Rows from block 11 of the encoder of a small image FSQ autoencoder, named by matrix and row number. Rows with one number within an expert belong to one neuron, the router's apart. Each number is 200 + 20 x the weight over its row's rms, rounded and kept within 0 to 999. All counts start at 0. After the name is the row's rms in percent of the matrix's.
After each expert's rows are labels from the 100 images, of 14976, where the router gives the expert most weight on average: "top examples" is what is common among them. Only what is clearly more common there than usual is listed. The data: drawn small creatures on textured ground.
# router: router (encoder.blocks.11.mlp.router.weight, 64x128, trained with AdamW), inputs 0-127
# up: expert up (encoder.blocks.11.mlp.up, 64x64x128), inputs 0-127
# down: expert down (encoder.blocks.11.mlp.down, 64x128x64, transposed), outputs 0-127

# expert 49
router.49,081,199,182,215,170,229,184,210,221,184,241,154,191,183,180,193,226,205,197,198,174,200,179,176,240,215,219,212,215,185,202,177,202,167,269,189,207,205,186,208,203,189,181,231,223,196,201,195,180,229,174,201,235,180,211,198,225,152,226,183,205,158,209,226,213,201,172,215,235,177,185,196,207,211,164,215,195,207,196,197,205,208,184,213,206,187,193,189,236,189,203,199,147,229,228,214,190,190,177,209,183,194,195,204,194,171,187,210,222,170,213,200,189,197,209,200,196,183,188,212,193,216,213,171,171,196,190,186,192
up.6,068,199,184,168,221,192,218,224,184,200,193,229,215,219,247,212,174,204,191,194,204,202,204,218,185,215,201,194,210,196,186,198,194,166,204,182,203,207,210,216,186,225,189,181,177,191,197,191,226,176,202,204,160,211,173,221,231,211,175,205,220,245,233,221,181,197,165,142,210,202,200,235,216,177,201,203,194,217,195,198,217,181,213,203,201,180,211,189,202,214,155,223,192,223,197,190,209,154,232,223,231,198,208,176,212,179,195,184,190,223,214,232,197,167,213,194,196,199,221,166,237,165,216,168,192,189,197,229,180
down.6,081,214,202,182,183,184,202,220,192,209,187,206,207,213,164,213,186,208,197,201,203,159,173,213,201,202,198,200,188,227,217,231,201,181,229,179,214,172,214,224,190,220,198,189,199,240,184,191,195,196,217,228,208,171,223,197,201,193,193,165,187,225,209,200,207,216,165,202,185,133,184,186,173,188,212,193,211,215,238,199,198,213,185,192,178,214,226,210,207,199,221,213,235,224,222,232,247,207,184,197,176,202,177,231,220,198,193,173,191,201,195,183,136,223,200,232,202,235,190,221,224,235,203,222,199,206,214,212,219
top examples: green

# expert 54
router.54,114,203,165,194,177,217,189,172,232,207,211,198,186,190,133,197,199,186,192,191,240,212,208,175,200,195,211,187,196,198,206,205,200,197,198,197,203,207,198,195,187,125,178,170,187,184,196,197,115,206,190,198,210,195,204,204,200,174,214,198,209,223,237,217,212,212,203,252,204,228,172,193,204,151,186,196,185,185,196,183,211,214,156,226,195,208,179,218,214,182,213,186,191,208,196,219,203,202,210,195,200,219,198,195,208,204,190,203,198,181,187,152,188,196,185,244,192,183,208,201,210,217,223,203,198,204,188,196,207
up.0,078,221,234,182,194,194,222,228,173,182,202,215,206,201,226,181,186,197,229,208,184,192,188,219,182,192,173,224,190,202,192,211,192,201,178,174,230,199,191,157,208,237,209,222,220,201,210,171,197,198,182,192,161,206,203,193,198,221,203,199,200,203,164,205,172,196,195,129,186,184,186,203,194,209,175,206,197,190,209,186,198,211,201,207,225,209,205,195,214,218,185,231,224,186,187,225,193,228,193,181,188,185,196,212,197,175,219,196,191,191,153,255,217,191,192,176,247,247,197,196,216,244,239,189,200,196,204,236,203
down.0,077,201,190,188,190,144,184,184,205,216,217,218,211,191,184,194,200,215,200,187,222,243,212,213,186,212,209,219,201,187,209,233,201,192,188,178,212,185,214,191,184,175,188,212,219,189,193,230,192,208,187,192,206,198,180,200,226,196,226,226,173,173,206,202,209,176,210,249,186,205,195,189,189,227,176,203,245,195,182,184,166,152,189,218,250,217,218,167,184,208,190,206,169,229,241,181,223,163,206,195,195,206,176,165,176,205,234,197,198,205,183,206,164,203,208,194,210,223,232,206,220,198,177,192,192,226,213,232,181
top examples: small; red

# expert 60
router.60,097,228,217,207,193,180,171,191,188,193,208,197,143,195,205,190,223,227,205,192,153,174,178,211,216,180,228,172,192,203,214,189,172,184,197,190,213,173,173,213,193,208,219,192,233,213,206,237,225,181,187,195,233,214,234,209,215,204,174,208,182,194,197,198,200,220,200,177,183,197,237,225,175,236,239,212,219,229,161,217,215,167,207,162,202,190,205,235,201,187,173,204,184,233,219,198,206,197,232,191,224,202,191,218,200,195,195,202,217,180,202,240,188,178,204,187,206,213,210,189,202,220,209,217,160,168,178,189,197
up.0,094,183,201,166,225,167,228,216,203,189,195,205,198,181,208,187,204,218,161,194,193,177,218,233,192,174,220,191,226,226,213,198,207,205,224,230,215,201,166,169,219,209,224,198,188,196,192,206,175,205,228,196,193,200,207,195,210,215,177,193,182,202,185,215,197,198,209,177,204,189,216,160,171,218,201,191,209,213,153,203,216,190,210,202,189,214,232,183,193,247,203,210,178,170,205,193,202,191,218,175,184,202,211,213,226,209,213,203,191,166,226,263,233,174,189,165,261,214,205,170,190,188,215,212,178,204,178,183,172
down.0,105,187,191,210,198,210,218,191,220,206,186,209,214,181,198,222,191,167,205,235,206,192,192,215,189,221,207,203,222,228,184,219,194,203,209,174,181,202,198,171,199,183,197,203,184,206,204,187,195,177,246,204,175,221,213,186,215,190,189,178,211,203,225,251,227,189,227,203,195,155,167,179,235,225,252,184,177,158,229,191,199,200,186,184,223,187,149,239,241,230,212,188,196,216,195,198,194,187,210,211,184,205,205,187,193,208,197,233,242,204,207,214,210,188,223,195,180,200,205,183,189,211,209,202,254,201,226,219,223
top examples: blue

# expert 30
router.30,098,148,181,212,191,174,222,181,209,233,196,179,186,166,188,194,197,177,195,199,229,194,196,193,182,187,172,184,226,203,188,206,207,194,202,208,201,186,208,208,223,185,180,162,188,212,219,219,206,179,184,186,155,184,198,203,214,232,191,202,172,215,218,205,204,204,212,195,197,206,194,219,203,157,222,189,233,194,183,194,201,219,234,167,183,150,197,191,166,222,183,183,204,232,222,234,203,226,222,186,211,239,237,227,220,235,230,184,207,176,179,200,218,176,203,217,209,177,222,196,197,204,183,214,222,189,215,159,194
up.0,104,164,229,193,213,185,140,206,222,156,210,202,225,219,213,194,206,215,198,208,214,173,159,202,190,195,203,165,200,197,221,206,206,243,182,204,212,163,195,178,208,196,241,219,216,201,183,203,195,189,208,203,205,209,223,219,190,212,174,231,185,163,221,182,205,191,201,196,169,199,200,240,180,209,224,197,222,222,187,203,208,194,177,197,221,161,225,217,181,210,183,221,192,169,196,249,197,196,203,205,185,186,196,225,166,211,182,231,193,199,206,209,223,196,198,199,230,222,210,166,200,208,212,198,201,159,185,159,218
down.0,120,207,210,210,188,175,169,221,215,197,209,225,184,203,223,218,170,220,195,191,224,212,172,148,211,199,165,188,185,225,206,195,207,154,215,190,216,185,203,205,185,200,203,196,204,192,203,154,189,180,197,170,207,192,179,192,225,197,220,206,179,174,186,183,166,178,177,188,202,236,196,222,209,199,233,181,227,163,196,197,179,232,197,178,175,210,234,218,205,207,208,201,203,188,218,212,212,205,223,229,225,192,168,200,218,200,205,231,203,187,177,197,216,189,173,223,211,203,174,256,239,221,169,225,207,183,220,179,180
top examples: snake

# expert 12
router.12,070,201,166,201,191,204,188,176,237,200,221,180,177,186,141,208,175,181,195,191,230,198,197,168,234,203,228,204,198,200,231,210,217,216,210,199,214,217,198,200,182,151,196,180,196,179,188,208,129,179,186,200,223,198,221,213,198,171,214,198,200,223,216,217,210,218,192,238,217,214,179,200,199,156,175,202,200,195,171,188,216,232,167,219,188,216,180,194,213,175,211,177,164,231,194,217,204,187,201,203,214,188,210,174,202,202,193,196,208,170,194,165,189,206,178,250,176,212,210,199,204,207,228,190,188,204,193,208,205
up.0,122,167,206,161,186,239,182,220,201,193,208,168,188,202,231,199,214,196,207,198,184,185,207,211,200,186,220,202,193,226,179,207,208,200,209,206,175,222,171,211,173,195,166,188,205,201,212,193,202,211,206,195,216,197,192,210,179,208,198,222,192,170,185,201,198,218,203,112,161,194,185,195,218,191,202,202,169,225,209,221,206,180,206,184,171,186,208,226,228,204,222,170,197,191,210,202,160,188,203,212,199,192,185,201,200,209,226,248,181,227,216,217,206,204,214,220,203,192,210,188,194,242,215,178,227,183,220,266,184
down.0,108,187,210,227,192,194,195,202,212,187,206,204,190,196,166,240,232,206,198,201,190,171,218,164,187,236,239,199,215,239,199,180,199,220,246,182,228,213,195,202,187,204,203,217,200,175,181,196,208,181,175,186,200,217,241,221,169,185,207,193,185,225,193,163,207,189,211,157,187,206,211,205,179,236,236,209,224,183,180,169,189,207,186,202,214,189,200,191,191,211,205,164,170,216,223,188,204,227,221,164,177,222,178,181,205,208,187,207,205,170,217,219,187,215,246,206,183,219,203,178,195,188,185,251,185,215,213,192,211
top examples: small; caterpillar

# expert 43
router.43,077,223,201,192,192,216,188,226,177,183,218,147,161,201,173,207,202,177,213,220,161,200,190,202,218,219,226,180,204,233,240,193,192,213,238,198,204,184,158,178,203,199,167,232,242,195,203,193,180,202,211,189,210,210,260,226,205,175,184,169,180,207,210,230,185,216,201,209,229,194,223,217,183,192,209,246,226,211,166,187,191,198,186,162,203,233,194,213,194,211,196,212,195,214,225,209,196,197,185,181,223,208,206,198,195,188,193,223,197,158,221,204,215,200,200,206,206,201,222,182,194,205,201,185,161,196,182,195,174
up.0,065,215,194,184,206,204,193,195,206,196,188,225,210,232,247,188,190,206,210,193,146,238,242,202,191,208,174,217,185,232,191,158,190,182,215,198,185,192,190,205,186,228,172,199,207,236,192,209,208,197,189,240,195,199,194,209,192,227,220,204,197,177,225,166,188,195,189,171,169,212,197,209,211,175,205,194,203,194,184,195,204,161,209,215,231,198,189,181,199,197,195,240,243,242,207,183,204,201,198,187,174,235,198,209,217,129,209,182,206,209,188,211,179,208,220,186,174,214,183,216,196,192,187,196,224,225,189,209,231
down.0,078,217,182,189,227,232,196,232,217,226,232,200,214,192,216,222,224,211,200,232,185,227,226,169,206,206,188,185,217,192,227,163,183,229,201,176,218,194,168,196,179,211,210,193,215,193,189,180,179,180,204,213,198,233,196,219,215,208,219,241,200,184,232,176,174,162,181,196,193,197,240,176,241,228,209,182,191,169,220,216,214,215,176,208,223,192,183,192,188,157,202,203,199,197,193,210,208,202,183,193,194,215,205,182,221,172,197,178,224,201,199,176,202,218,224,186,199,182,162,153,180,192,156,190,174,201,222,200,201
top examples: yellow

# expert 53
router.53,084,196,176,160,227,197,187,192,176,213,211,243,171,217,191,237,166,199,205,201,163,192,241,222,227,194,211,237,224,231,218,198,205,210,213,172,204,202,200,221,211,220,195,238,239,213,195,212,194,217,222,177,175,202,204,183,178,192,207,204,206,219,179,206,193,200,205,207,234,208,187,177,222,220,222,180,201,207,219,200,200,190,210,198,217,213,172,170,224,224,222,206,176,252,161,207,186,186,182,196,223,202,176,169,203,205,178,200,191,191,227,190,239,199,194,187,209,211,199,214,199,243,158,211,170,210,183,200,210
up.0,121,190,189,174,202,194,203,151,187,203,250,182,201,197,197,223,186,189,195,208,179,216,180,188,208,220,228,204,215,199,223,215,200,198,196,210,212,223,227,207,232,197,174,193,188,191,172,196,174,222,184,202,178,206,223,220,200,182,183,196,192,182,181,198,195,217,183,190,238,219,217,194,174,193,207,186,209,162,191,195,186,210,232,187,216,228,204,206,221,233,189,120,201,218,225,210,219,214,205,206,228,176,190,218,180,207,196,181,177,235,193,209,197,176,184,215,207,267,187,239,191,191,167,202,204,177,188,186,207
down.0,101,218,203,200,222,163,202,206,243,230,182,193,207,226,180,143,228,182,172,164,169,226,207,191,182,221,214,193,225,207,198,203,208,208,196,186,195,202,190,206,188,198,203,206,189,224,217,204,184,248,171,196,151,212,220,189,187,202,218,210,214,193,203,181,247,218,221,207,176,200,188,213,250,198,189,194,217,227,184,214,217,187,221,207,191,240,201,204,237,224,180,231,202,210,218,184,184,192,210,192,187,198,215,208,214,229,155,179,197,189,219,205,217,185,194,221,185,209,202,191,164,179,218,180,189,236,199,174,199
top examples: green

# expert 21
router.21,086,216,225,206,237,236,225,173,211,211,217,220,163,182,212,217,193,223,209,204,187,203,162,177,214,189,232,192,200,192,207,154,234,208,224,199,209,188,190,158,200,224,198,188,162,210,187,208,223,199,165,227,187,178,206,223,157,201,199,207,236,190,190,219,194,187,220,211,228,189,192,205,191,218,200,189,172,178,194,176,163,214,209,205,175,212,219,171,242,189,169,225,162,202,222,191,179,214,165,210,196,184,206,183,182,176,181,166,204,213,197,197,174,214,188,186,174,212,191,224,203,196,180,194,182,220,194,190,226
up.0,126,181,255,218,216,200,211,207,199,163,195,163,179,226,220,232,233,219,216,208,215,201,171,220,208,191,194,212,212,206,203,193,228,206,174,187,207,203,209,239,223,227,194,206,180,186,216,228,196,189,178,201,163,166,205,201,197,246,213,189,179,206,196,165,202,199,169,219,179,201,187,191,212,205,194,213,201,192,191,202,173,207,229,206,214,161,228,214,204,216,223,188,205,184,197,189,206,203,199,178,217,186,227,196,214,174,200,234,182,204,146,155,180,184,195,187,235,235,199,167,192,233,205,167,186,197,211,197,201
down.0,111,216,208,226,189,194,182,218,216,213,204,192,193,155,210,150,196,205,205,210,240,183,200,220,180,200,207,198,197,194,220,188,193,198,200,192,197,203,240,180,197,237,218,199,217,182,176,194,198,218,220,202,221,223,169,215,171,223,173,181,229,155,197,193,202,204,206,200,191,203,231,222,179,189,207,146,197,198,201,205,158,205,265,211,208,202,201,208,238,201,157,208,192,192,239,202,191,200,217,206,198,206,201,223,220,161,204,195,208,205,180,221,206,206,191,202,209,213,208,180,147,227,194,216,187,232,189,231,213
top examples: orange; pink

# expert 47
router.47,081,200,181,215,182,220,219,200,211,197,197,212,157,209,195,209,211,192,219,210,136,196,196,220,212,216,213,175,206,200,160,201,174,237,215,169,236,229,182,205,205,198,202,192,205,207,190,190,198,198,199,178,149,192,244,210,181,216,209,221,141,192,197,189,213,212,214,173,210,176,181,215,213,204,214,230,184,196,193,174,194,216,190,194,201,174,181,163,179,214,184,165,202,233,192,208,170,192,195,178,230,189,182,226,214,201,180,207,211,175,201,210,239,195,193,213,194,186,198,192,172,221,227,192,167,190,162,183,219
up.6,065,207,249,215,207,193,205,204,174,168,192,198,211,224,217,196,185,206,192,207,189,201,203,226,204,215,220,191,208,191,175,219,194,199,204,233,169,199,193,206,190,248,201,216,198,190,193,184,199,209,183,194,206,238,191,183,172,196,169,214,223,208,177,229,178,186,197,177,224,220,188,195,237,181,162,207,186,161,181,158,228,196,174,187,214,190,189,231,190,196,201,214,214,183,167,195,203,219,211,194,180,203,228,206,159,194,210,196,256,212,165,225,215,253,183,212,187,212,186,198,203,187,162,219,216,172,221,181,193
down.6,065,210,210,205,192,217,182,167,165,183,236,221,199,203,178,195,200,200,231,186,187,212,209,228,201,170,190,195,199,203,208,210,191,199,189,174,214,199,213,203,238,223,212,207,186,214,241,199,187,192,181,202,180,185,230,159,205,208,190,203,210,174,185,204,206,187,182,201,171,203,170,214,218,190,198,191,241,226,218,201,218,196,162,181,184,204,177,183,214,180,241,228,185,171,203,209,212,220,184,235,184,218,227,236,184,200,177,212,213,256,233,185,228,183,208,218,165,234,203,197,209,210,188,160,226,190,161,209,198
top examples: green

# expert 9
router.9,075,226,165,225,161,219,207,205,224,209,214,166,168,207,155,199,198,173,212,220,183,209,199,204,239,202,222,233,212,193,211,199,203,212,247,238,221,228,188,198,195,156,213,208,209,220,210,228,191,188,203,187,207,209,225,194,238,173,238,203,186,200,213,189,213,229,206,235,217,189,194,217,184,204,197,201,222,211,209,199,227,173,215,218,217,220,201,203,237,199,213,188,184,228,222,227,203,191,198,173,196,190,206,214,210,171,197,236,214,149,234,206,172,204,210,203,225,206,215,208,177,230,213,206,189,180,195,214,201
up.0,110,185,246,182,171,188,214,230,199,182,208,194,215,197,240,231,225,201,220,197,189,217,203,220,206,196,183,213,175,188,201,188,216,181,205,174,186,209,195,209,178,209,163,223,222,211,167,203,175,172,241,205,208,224,214,162,221,183,173,221,186,203,191,188,193,194,193,137,216,185,210,183,232,218,212,223,195,219,208,193,192,186,233,172,171,211,228,209,214,205,181,187,207,233,203,198,174,195,182,193,182,217,201,185,185,195,185,181,192,232,205,216,223,191,166,196,229,237,188,205,180,236,200,191,206,181,182,232,164
down.0,112,203,220,224,223,220,202,153,175,192,224,215,182,226,223,206,198,188,184,185,223,165,212,220,181,215,181,196,221,233,225,186,231,187,186,206,210,204,200,194,201,176,243,230,212,209,211,189,197,240,210,201,144,201,227,183,185,197,213,203,218,202,192,198,177,201,214,191,176,177,215,193,186,195,196,194,203,180,211,170,189,216,212,182,199,191,201,191,197,172,189,202,197,209,174,196,179,204,231,204,209,232,196,194,217,186,130,223,208,201,239,190,170,214,229,177,201,208,200,194,183,198,182,159,227,228,209,168,238
top examples: small

# expert 29
router.29,093,217,202,216,217,217,173,179,225,197,214,176,173,183,182,184,189,173,205,214,162,157,172,179,243,197,236,192,202,184,236,182,202,227,214,206,204,215,208,205,199,162,200,227,212,194,177,244,191,178,174,199,244,183,226,193,190,170,181,190,180,227,208,175,205,197,188,205,223,223,205,183,185,203,203,225,234,215,183,196,198,184,214,209,186,191,224,219,209,191,196,170,155,216,193,183,199,201,200,198,226,166,218,215,172,181,228,222,177,151,214,185,208,214,176,192,185,194,182,200,185,224,214,189,174,179,206,207,215
up.0,077,202,220,200,222,202,199,208,189,238,190,151,212,248,245,212,190,203,204,200,181,200,213,232,217,178,211,228,248,185,186,198,197,209,190,199,154,213,185,247,211,235,171,186,212,175,197,194,170,230,167,191,195,209,199,217,230,190,210,227,207,209,199,168,192,214,205,151,201,205,173,193,181,177,209,184,198,206,212,214,235,218,165,177,186,219,200,195,195,181,196,179,243,186,200,212,181,212,184,177,169,189,176,188,203,205,227,210,190,225,169,203,197,188,194,210,198,203,199,196,234,194,189,200,217,203,177,211,226
down.0,082,224,202,185,187,200,210,223,196,180,212,204,194,170,183,255,196,217,190,242,169,206,183,212,200,202,199,161,187,192,224,184,231,213,235,196,203,230,215,216,188,166,253,215,194,213,212,191,184,179,168,185,204,213,157,208,196,192,218,214,212,200,212,224,225,191,217,207,171,218,237,224,195,192,218,204,186,246,195,203,185,195,176,187,192,191,207,225,206,184,201,248,176,189,190,193,189,205,161,173,193,225,182,200,175,173,186,177,181,215,231,201,202,203,159,216,186,183,197,180,193,210,192,180,212,181,185,217,230
top examples: plain; purple

# expert 24
router.24,084,234,197,248,210,213,183,174,240,191,210,170,167,213,172,198,214,194,220,212,181,200,197,221,220,199,233,206,212,182,233,193,221,161,240,218,212,219,193,188,174,162,190,225,211,218,207,210,181,206,158,189,246,205,190,197,187,168,224,218,164,201,213,178,204,201,193,202,226,193,200,190,209,234,160,245,194,219,175,185,202,182,228,221,211,212,195,192,204,184,207,174,155,220,213,194,193,162,189,184,200,196,203,179,212,185,220,210,191,164,223,220,195,201,191,203,224,214,208,180,222,213,213,200,205,188,211,204,193
up.0,120,248,232,177,213,209,231,211,208,184,196,175,183,170,227,203,211,207,200,207,228,169,140,201,211,215,189,212,173,188,223,228,225,202,188,240,198,186,196,198,191,234,187,197,177,194,206,206,206,192,208,177,199,189,225,194,205,199,197,184,216,205,179,202,178,213,204,146,179,186,202,232,245,198,179,191,198,224,186,208,209,177,224,203,240,191,171,196,196,214,199,249,206,211,208,180,187,194,219,190,177,189,189,242,173,193,196,207,177,226,221,223,196,218,205,188,208,244,191,161,195,212,185,193,197,178,180,199,176
down.0,124,190,217,205,216,198,219,215,234,197,209,163,203,184,162,205,181,202,174,181,224,217,226,192,193,227,186,173,216,188,206,187,199,193,167,180,187,210,212,247,193,156,185,218,233,196,183,209,205,162,224,190,196,197,171,219,201,190,186,176,240,239,167,193,200,247,191,205,207,227,207,180,174,198,196,192,236,241,234,187,190,202,239,247,176,215,204,197,184,189,225,181,195,197,218,203,199,195,208,232,205,188,203,209,176,204,192,181,197,216,199,197,215,224,196,192,224,175,181,172,193,189,192,213,216,178,224,218,175
top examples: butterfly

# expert 57
router.57,101,210,221,223,199,208,227,217,250,182,217,199,214,192,214,191,233,224,191,168,204,193,164,167,203,199,186,184,198,141,211,214,191,208,188,213,215,210,216,198,187,217,211,201,219,221,182,226,200,208,173,251,224,189,204,207,206,194,197,216,198,196,211,207,211,213,227,197,236,206,228,226,208,203,165,198,215,177,224,164,213,211,199,221,201,210,230,204,180,217,183,195,193,221,246,194,229,228,216,224,172,198,227,207,182,227,260,218,203,188,172,205,186,193,204,200,182,189,200,164,190,213,196,211,228,233,206,189,187
up.0,107,215,181,139,181,217,190,233,208,193,193,238,214,196,209,172,199,205,208,199,190,188,147,182,170,161,190,197,211,187,192,222,200,199,177,233,216,213,194,192,204,192,217,201,213,206,199,196,196,197,197,196,227,187,202,215,208,203,192,188,214,224,207,189,213,197,206,135,212,235,206,215,201,187,159,240,210,201,199,182,187,201,223,191,202,202,213,211,185,226,184,178,204,218,208,203,225,180,206,187,196,204,226,185,148,187,217,207,183,197,207,204,155,189,238,262,212,223,188,208,212,195,220,225,229,215,183,198,177
down.0,099,199,213,180,180,170,197,167,180,195,168,206,203,208,173,147,214,199,192,158,195,189,162,183,202,211,202,195,190,210,192,231,202,182,158,178,237,196,190,207,165,198,229,193,184,205,180,184,200,202,180,224,188,204,166,203,198,184,206,211,180,206,192,161,198,213,207,199,228,141,207,222,229,211,222,211,215,188,187,194,161,192,197,190,203,195,218,220,179,189,144,201,194,226,252,209,213,212,226,173,198,173,204,208,200,215,200,233,198,217,203,197,211,235,191,204,198,194,168,203,223,202,192,187,191,191,198,163,215
top examples: grey

# expert 23
router.23,068,244,177,198,209,187,190,208,187,220,207,168,175,200,183,203,230,195,211,213,182,175,203,175,217,210,211,202,165,233,213,201,236,177,234,190,194,183,176,229,197,166,159,206,206,201,203,204,207,187,211,206,253,177,221,204,200,177,237,217,207,188,206,205,190,204,196,169,177,182,212,216,212,179,192,232,189,244,171,191,228,182,205,187,220,226,171,213,205,197,178,159,168,236,225,203,183,181,194,198,200,202,197,160,215,201,200,252,230,185,219,196,202,211,197,224,203,197,227,203,190,199,204,194,179,201,196,232,192
up.0,087,155,228,202,207,209,210,201,212,206,195,188,206,186,214,169,185,190,203,213,199,191,207,246,210,158,195,247,203,203,197,209,221,189,195,232,208,231,193,192,191,204,228,181,197,186,189,186,196,200,234,184,196,207,195,171,208,209,195,179,202,211,177,190,185,233,209,168,168,163,167,206,181,213,222,177,197,208,205,190,220,225,217,200,189,186,171,214,198,237,186,147,193,188,243,214,194,211,261,212,203,187,222,174,181,176,192,178,200,199,213,194,198,198,212,170,180,266,194,233,213,198,202,203,207,199,198,208,189
down.0,109,230,207,230,191,192,167,219,189,204,180,187,177,214,189,217,176,180,168,165,212,191,223,200,157,164,216,195,220,214,216,169,215,205,191,198,172,218,220,220,227,180,228,193,208,204,189,189,202,173,194,193,234,223,171,182,188,247,222,200,185,202,211,198,205,200,239,158,209,241,207,230,217,183,181,217,210,218,219,223,220,227,184,213,225,215,186,204,212,212,221,177,245,197,220,196,201,166,181,202,193,197,179,177,165,201,219,190,194,219,203,210,178,179,172,211,217,167,199,216,186,208,203,184,199,186,203,200,236
top examples: small; grey

# expert 62
router.62,148,198,227,181,180,195,198,200,204,199,201,202,233,220,200,220,172,219,192,192,205,238,186,202,196,214,191,186,187,196,207,205,204,206,169,204,207,171,148,191,177,203,208,213,185,199,206,211,189,210,174,191,186,229,195,190,143,195,196,192,223,194,209,202,171,211,188,190,208,174,198,146,191,227,161,198,182,230,173,201,160,209,233,223,205,210,229,188,198,199,164,248,216,201,233,175,194,220,186,184,246,206,203,182,205,202,215,204,189,224,247,213,195,240,219,190,181,208,182,193,210,160,204,199,183,201,187,212,232
up.6,102,186,186,178,237,210,136,201,187,199,213,223,212,199,207,202,198,235,186,178,222,232,215,214,200,165,196,197,232,205,232,221,210,226,180,161,201,176,182,185,195,193,224,201,176,206,200,205,221,229,221,240,171,210,201,210,186,176,187,184,232,221,219,194,209,185,188,163,231,195,182,231,193,195,203,183,203,192,172,178,203,163,238,177,191,205,185,161,227,200,223,168,208,196,204,175,216,211,149,198,217,184,191,201,199,178,220,202,206,211,228,200,190,195,193,214,203,230,209,205,235,220,186,218,214,183,206,203,201
down.6,094,198,201,175,186,195,221,160,207,222,191,210,162,178,229,241,173,200,230,203,231,219,190,209,199,183,208,204,217,205,219,238,204,167,189,179,170,220,207,191,202,227,198,213,227,247,199,226,210,224,189,193,227,196,144,209,251,189,187,187,221,180,192,218,196,218,197,214,192,185,203,181,212,213,186,204,231,186,191,201,219,226,209,262,186,220,209,205,213,212,196,206,208,225,231,162,205,203,212,236,188,207,210,195,204,219,197,237,197,189,206,176,182,226,170,198,179,188,194,225,203,198,201,198,200,210,183,177,220
top examples: red; butterfly; large

# expert 3
router.3,088,181,195,232,210,192,211,179,191,193,188,184,173,173,182,214,189,184,189,186,176,175,200,183,194,164,244,195,231,194,221,220,175,222,199,195,206,235,189,188,191,176,241,211,176,219,180,202,204,214,211,186,215,186,192,180,204,152,181,194,200,187,213,204,188,211,206,214,194,208,182,182,187,225,237,230,143,193,167,197,237,172,218,226,206,201,246,213,217,198,211,200,201,169,220,151,195,232,210,213,215,195,201,205,222,194,184,196,199,197,207,236,244,202,206,192,231,207,211,222,191,211,225,200,200,182,173,209,221
up.0,116,216,188,178,205,161,224,215,213,188,177,199,215,204,202,178,226,186,204,208,167,208,210,191,169,184,178,210,198,193,196,199,223,189,212,193,172,243,194,207,221,216,221,185,196,188,211,194,188,218,176,202,226,179,181,209,218,164,170,234,230,186,173,212,197,170,184,143,189,231,188,189,191,201,186,188,193,200,192,205,210,185,210,205,208,209,224,196,221,205,186,185,187,192,182,182,186,217,201,197,195,181,207,219,214,193,250,221,163,167,209,251,242,200,180,180,208,219,201,243,182,197,217,161,216,213,221,244,217
down.0,106,173,203,223,196,207,219,198,199,204,209,209,232,212,195,184,213,227,183,202,204,214,211,199,203,218,199,224,206,164,203,163,220,191,185,186,200,195,229,167,220,214,203,195,175,177,204,170,206,225,178,193,242,211,208,207,225,215,202,236,203,215,191,229,186,151,176,221,210,168,213,215,231,172,201,238,209,179,176,217,193,214,240,253,219,207,155,192,207,184,190,218,172,211,212,207,191,168,175,221,215,195,217,212,200,226,194,192,205,183,233,190,208,189,183,205,196,206,191,218,154,206,210,172,167,199,161,216,205
top examples: small; caterpillar